A small image embedding model, trained from scratch.
Model: 7.46M parameters, 64-pixel images, arch mlp_mixer, activation gelu.
Training: soap at rate 0.0024, 30300 steps, batches of 256.
Data: trained on single toy objects rendered from many sides on busy backdrops, 101725 training examples, 76.3 epochs.
Rows from block 5 of a small image embedding model, named by matrix and row number. Rows with one number belong to one neuron. Each number is 128 + 24 x the weight over its row's rms, rounded and kept within 0 to 255. All counts start at 0. Numbers have three digits each.
After each neuron's rows are labels from the 100 images, of 14848, where the neuron reaches its highest value: "responds to" is what is common among them. Only what is clearly more common there than usual is listed. The data: single toy objects rendered from many sides on busy backdrops. In brackets: how many of the 100, against the usual share in percent.
# fc1: MLP up (model.blocks.5.mlp.fc1.weight, 1280x320), inputs 256-319
# fc2: MLP down (model.blocks.5.mlp.fc2.weight, 320x1280, transposed), outputs 256-319

fc1.35:134129114117153167203131159123112122040090099169066128126093128144141093177158127108152188151097107113162105110122128093121152089123129111167115150148141134138141105179126195155136110124134106
fc2.35:124133119149137121111097119115121135165129118130143131105119123146150153043147105130125131146073119125085131143115145120095103157131200138139141129170082106120106102120129160126055102145133119
responds to: umbrella (87 vs 3.4); matte (72 vs 33.8)

fc1.80:136134137139110126165136092171138120131113152125124129121128125167193142095136080149160135096108146106124112116137118138129109107139129127146141146126160157088098137109166111117131128133148099
fc2.80:094156118123129147115142148130103105120142133122109144113111164120161110128113161146126127105157092130118131121120098129146092140128141166099051088116091146169134134085104154173150158160129153
responds to: barrel (51 vs 3.5); black (39 vs 8.2)

fc1.457:174154128107126154139132112139147075080123147151168144138095136108138107133129125146092150177134114139161119136136142119128189098116120119121117127127135137115083131143131141113110147106079174
fc2.457:123130115121126081164073138130178130141122110139119122107149189130087067124119124106095105152162114162136142111161131111137132102172151154142121141078141087168108192184152165151136105129106144
responds to: from above (61 vs 33); house (25 vs 3.3)

fc1.241:101148166118138144144107132152152155107147147127153151164117159134137120152112112135139137159141124144153156112111174136076119140158088063106122148125120141131105138179080108137129135124130122
fc2.241:147147192042172122107143096189114104123107068128124144157113123167094105119121121152145125073096173066150144138118088110144141136117161111099100138157141120127108151136104089166134137118117127
responds to: airplane (36 vs 3.4)

fc1.638:138138133117077127212084130121085153086098152129123084125113141120134086059132111124114100060145126100096091112171162140167145112136137098090121124121138134119134129120149167131162148117140109
fc2.638:102124153141112117139157140124124145129163142128136120100130106148157141164102135167154134143124117193176122123124135127208143170130124141136174122152126158143122136116112199136129122144137154
responds to: matte (100 vs 33.8)

fc1.103:144135142162083122137125115104122125063148117114110118091140145127132121128145157102129159119090117123132117120124130140097115134125099085141134111158114075125148123130127169126129125158145145
fc2.103:079101060122152179124100134101136117107141133123106127116096098103121128162143118123113115144160142130141133117162155144135108128116113129097143108112145123112114165151151098109115166156161156
responds to: from below (66 vs 33); umbrella (28 vs 3.4)

fc1.279:123150100135146132171143112112110157112137176152122139166141159140124161120147113116148122132107113113100129113120124116096141126148133095118146130211120107134137095124082155122123118168134151
fc2.279:162081112101142109144128118108156135182131149143126144145123143111091142148093104097094076099136090143142149100101067125140116137079141135106135120147105132131103106118099119135092142105129111
responds to: umbrella (39 vs 3.4)

fc1.455:180155105125132137100125108148100122126129121154107147121137126174089098145136119159132163141143106077111093131118074130115111126126140111111143132179125147161115140125111113125148131087078087
fc2.455:116119154096136108067174137142109121141126132146115107145144158068085125117103128125129129127171119125099119113125122139178133133120119086140125133125160150137107123125152116142152152141174112
responds to: metallic (94 vs 33.4)

fc1.672:149117142144106076128085114136117137104126068094131134127109122114162120103118131121156150084126118126146121140181157104126126143131086148143120159158143136153144132171136136129126132127122154
fc2.672:122151163111149127131145090127120131140140112125104116160090159105101121117121117120133150130126159118149143119083089107166143101135129171138096124143153147127141112119116139149153137096167139
responds to: airplane (31 vs 3.4)

fc1.65:106176138120158137137119169153121138107163127132117137143150140138078128174143157141112132150116141112149127155126142089134131114098126127129114135136110125126144115103130092145176136098114125
fc2.65:149153140101135130122165155195112130159113122151120151129124152091126143188120162155122092106136126064147136103115105133144110142118077129118176134130111113111082137121162113142185116122158122
responds to: umbrella (29 vs 3.4)

fc1.622:122172135132125127115146136151162107107144086146120128114125137132185126162073154143124114152097138122098122107148149110151110142141144115130127172102101099130110127131136076142137146138082156
fc2.622:166095129094109152117159129137153074124129134129159171144147108103102149148141129166155163124131117164122131137135116144132117158102159126152126143098136124097152136114097131132143133134078124
responds to: from below (78 vs 33); metallic (76 vs 33.4); mushroom (30 vs 3.3)

fc1.507:151116128158134114150095176122106133129106141136126096142090093119116113132162120112130128113173145127114101122148131101113122073106118109097102112137080136144154124109084133124162123083093131
fc2.507:127090131195110173148120138109128122137124129127171110156151117132047147157111171109131140102154172138140109094123149121137093123093141138118141139078125142081111115099093137130130103139112113
responds to: matte (73 vs 33.8); hammer (28 vs 3.5)

fc1.428:110123130116126135118111129131092132117114119122107102127139105106139091124109126152102128098157141117093116144128104139122113099097251099131119103103131112093173131122128122119131133126117102
fc2.428:130175135075133132133133117117126120115155123166157131152103138129092126130135126120136073107112129139109171148090102067152101100129196135134129152129155100119127110119149157128122145101113132
responds to: white (36 vs 8.2)

fc1.351:098170122117150102136113117127101119131128134124110100100153149137116145126154131131149140137124129127105127170157138144117111123157142122133099160139132117118131110091145094122094116124127139
fc2.351:127126097112126161147127115112161119064126118137162134111134093112145111155138044157123123103133081109129124092152139167129168159145114114139134089130159182126143113129126103155126158143162153
responds to: metallic (98 vs 33.4)

fc1.603:134131168105136100123114139112122117141146114133136128078150165160112160125142130144126123175130147138122128115129146141120157112080123174138164131136106126120177133123120077122127143123141131
fc2.603:108134104083165116133120123144106096152138103140113135143129145115130132132092080134157164150146172137147128101137168153152154130097106147127137128127133132156115170087138116161143088124143090
responds to: glossy (75 vs 32.8)

fc1.450:127138140105115068144158109130108126077133143150122165102104061137088095112154166117128198106124146133152131131137114129127114144131137127134095112108128126133120128127106128137142129133079145
fc2.450:144140117065135117109153066193118162130149169136127099153085124113057131120110164115128181139134124101135119095133128130119111099139150146151136150123135093132125119149130107168122148130128142
responds to: barrel (26 vs 3.5)

fc1.46:139126137152109126127093155110122101149130132142124156133123140116136136151080111152104132183128108105088136117184159148116113099105159139137153112136126117168133106149136119143112161116123128
fc2.46:131126119131088108120140154120128099117147048123117100135144137139154161165110106113113120113129107107149111137112142119144138122147102135085134142142119134114101149115135103118109117120136139
responds to: glossy (66 vs 32.8)

fc1.144:111143151111116130113129147182118126126145100116124141108094120103116132137158120160129121140093050094138129115116113115147176141130131077108135154136110068174151139142111126129129125143114095
fc2.144:104142130108125140108161103155135105139119116140145130114117085115142129144098122114157122134127116121146154127118101142137079092142127136150153135136159086122159167132102102123129129146134047
responds to: from below (78 vs 33); metallic (76 vs 33.4)

fc1.300:129171110110150148101073108065116156170147107094129090160136119126047097127097143099123125121114120136139117155107138100130136138159151129139133136130104083122132110133154113151132126164134104
fc2.300:103124121123176149138140183185130121107139123151130107095120084143103131128121126140128150157124115112142122091133175124130124116130133132183132134124167115140097116146134055138150133137126087
responds to: white (31 vs 8.2); pink (26 vs 8.6)

fc1.393:118123147119151139096116117142131117105111155138163147117140130138164110130173120191138097089148120137116120130128164154155162120207127205129094145117105149155135115138115124133125127119098114
fc2.393:133114151120141144134125131130104060110131143170110097121135095120094183123089086116146123117153084145150107128131130174170121122161119136137132163175121121124097155106138116147110148088127102
responds to: metallic (81 vs 33.4)

fc1.281:136137105107132127157157150130128147135059130140125156121112094152109083120156127072131139114117146116090123143127135129126127152136106130080144179110129121154080137111167175131135157125109100
fc2.281:138121166091126135080130123121110147120134117144101132125112148138092093110163171111126158099152177143143117121084123102123091110112146075123118187121125140134177114140121089155127120127140166
responds to: airplane (27 vs 3.4)

fc1.436:145134116127040130159100121135098172124113153142152119151123171140163111113117125133114106126072144112152118110169120132126122125099142121082096123184139150128109144123139139086157135133106099
fc2.436:131147152121163136144144135102127108130106115128125120111135122127127126130132122107134184193162096164145124121115140127162149131172144129144137106106098125121140153112113118132078082127158152
responds to: matte (99 vs 33.8)

fc1.174:136101181120112169160111123098099140112119138110103141144113162122099114103167148112161132116098127140097109106138117119170136099143131121135121146072115117137064111120115125135122141166151138
fc2.174:102152068125130132146119161098128125155137110102153142143138077141133110119136142153103116110127113144118145153176120149135132084149134148104178106145151109142082112099120090128150157136160111
responds to: matte (78 vs 33.8)

fc1.567:111128143123121104151119124102136124165113155136141124137189128071100096128103158121125117138107136115135132114105173075133137129109125091137143102114105130101108106114132098105113129077186095
fc2.567:143105128111138129136137186152109115140119150131144110129104144130081182129123108126134146053146102131129131105136128102148129129128116144134152112123156154123130149170152062124123138126120087
responds to: hammer (59 vs 3.5)

fc1.446:133123184163147126140132157066140164113141187125128146082079119124124130096139121117172130144134151121081140186092141117110122114127139131134123151111123132140132143136132073124119123128147113
fc2.446:146165162091139122142126159134123189108126133113117124109082132126122171122107115126133107141129144200148085144134097101181170126127158114080130129155155100133137141136138115098157129149158138
responds to: airplane (39 vs 3.4); dumbbell (28 vs 3.6)

fc1.6:131138125114126141111152101158108131146128123134139123112145153121090133151115077135115149120107128154109116131113133164108164126130129116112138106195124124122095128113105165123130144113110160
fc2.6:176117181124131117123075129107117112112115120147118117174120149133099120170149147123119085100100125131140107077132132173169139128180148128155156114121200119139130177155185156123106112135158147
responds to: from above (62 vs 33); house (39 vs 3.3)

fc1.676:122118098122107116106177084191138139184113132107109143135116115099129139157131112126124157165161125114190133165164145143123128155117147154172121097099127137125122156109128112117114123075110147
fc2.676:127199169096147147168140163137154103119151102133144098122133182084082160141140149124111143156135127124185158132134134132169111118108126101144177127132124128120118144128095134165114185152145118
responds to: glossy (81 vs 32.8)

fc1.423:124103120117144129184123152131138127103126150064183105111130117134138106101182148121141126100144116104113088110137126120103115106150141195156092125125137144107146124084111106111119128082124145
fc2.423:149133071083130106128134134175131134150142140107124137125142108096156141108126134149101106087114119087175123086098129123121146110141120139134132133114174139109140128147158103141138134157134130
responds to: from below (60 vs 33)

fc1.533:117131079079133115143094059141108127104112138101130109117141160122173096174108100097118255130148148151162089123141140140118153112138125113182142158091132143115169101118112094123163118116103108
fc2.533:151140132064146130138144111082128153141123106128151131183134109121132132118123086100150168127104142121111153136123129131108124123155132129151165118147128099146167123103102135123084116132135105
responds to: glossy (100 vs 32.8); umbrella (83 vs 3.4)

fc1.392:116117149100138121144133144061157094104130123129098114118116117142098100110123114144112132138124080129119167154132131141107116134091105118163150171145131127139117124149150125124135124145122108
fc2.392:126137119137124116131140128126125125127110088163144133102130128099096168146124132137205158126159162128077134177119150147159125128118176126166112120106130129152125095117122082160128122140151143
responds to: metallic (60 vs 33.4)

fc1.760:106119157158127128130144168163132117132155132143197098132119143140106116120119072127137152114118155144161143129134140113137139112121157141133121151104130135119111154152144087122110146130171132
fc2.760:119121186068175143116122153118137100139174120126136120113117102116185154098133082139131126130111107093134106150152164126157188165084111133100119090095082133144159136140117127168112111141146157
responds to: from below (65 vs 33); metallic (64 vs 33.4)

fc1.176:125177140118106079158126122133104123130118128127120109144100128119193113118158094152102137163154167074154113101127080126120123067104115114109133101124117148107141103148135148102126129131111141
fc2.176:089113148121126157139118128149124135123147113123111079119097108076082092100121131129121135086136145139143138157138112124165121107099118118149135153114108194134065151128125126159124152139116122
responds to: umbrella (25 vs 3.4)

fc1.547:136152165139132140129076086109134123128123129106143117107157105164128125124178171097123128137149169103113104059098060155101132153084136083128078095131125102096121159076107136140121151123134144
fc2.547:134127162110088189105110111143109099103140113131099099123130132090117151169148145124133106138149183128107149096147131127118155133139133124151097105127138152141136135126140102146138133097145134
responds to: barrel (39 vs 3.5)

fc1.384:118167138132107174145159173155120094138103132143142124128113129173110131127109130137111151199141133111047085159095169148131159142125129107139127139099137141115127097109101191151111137121131152
fc2.384:099110129111140155122081125134103178089164140090144128092158122095121154131085119142146171102113121181154135166119143112129112104151145158156111106146147123138086105128114124130090158137147134
responds to: matte (65 vs 33.8)

fc1.714:128122123147148126138121143130132093187150189154126120156138110146111142131089143118080097129125153118128104206149139136088141133138126122145085129115123112116171114093169133134127128150128102
fc2.714:111122182074105131128139187191125146133105115093107133113117125126131147093138126127134092078131075131126143113092116093100160126136150114121133125147102128130118136122147118135152144129119135
responds to: from below (70 vs 33); metallic (61 vs 33.4)

fc1.129:167147143108120166115123110130110113103109198116152102172142120156103101093152099112136121114117124117113136168083127121158123111130124147155096204146131143136123123149105081122127100112104122
fc2.129:123139139195135137093141172145133095150123100158067124167190135132146130125160124132125096116130124133136149131128125142200113126128112160124106170124130134122145085108153056125175125130121165
responds to: metallic (75 vs 33.4)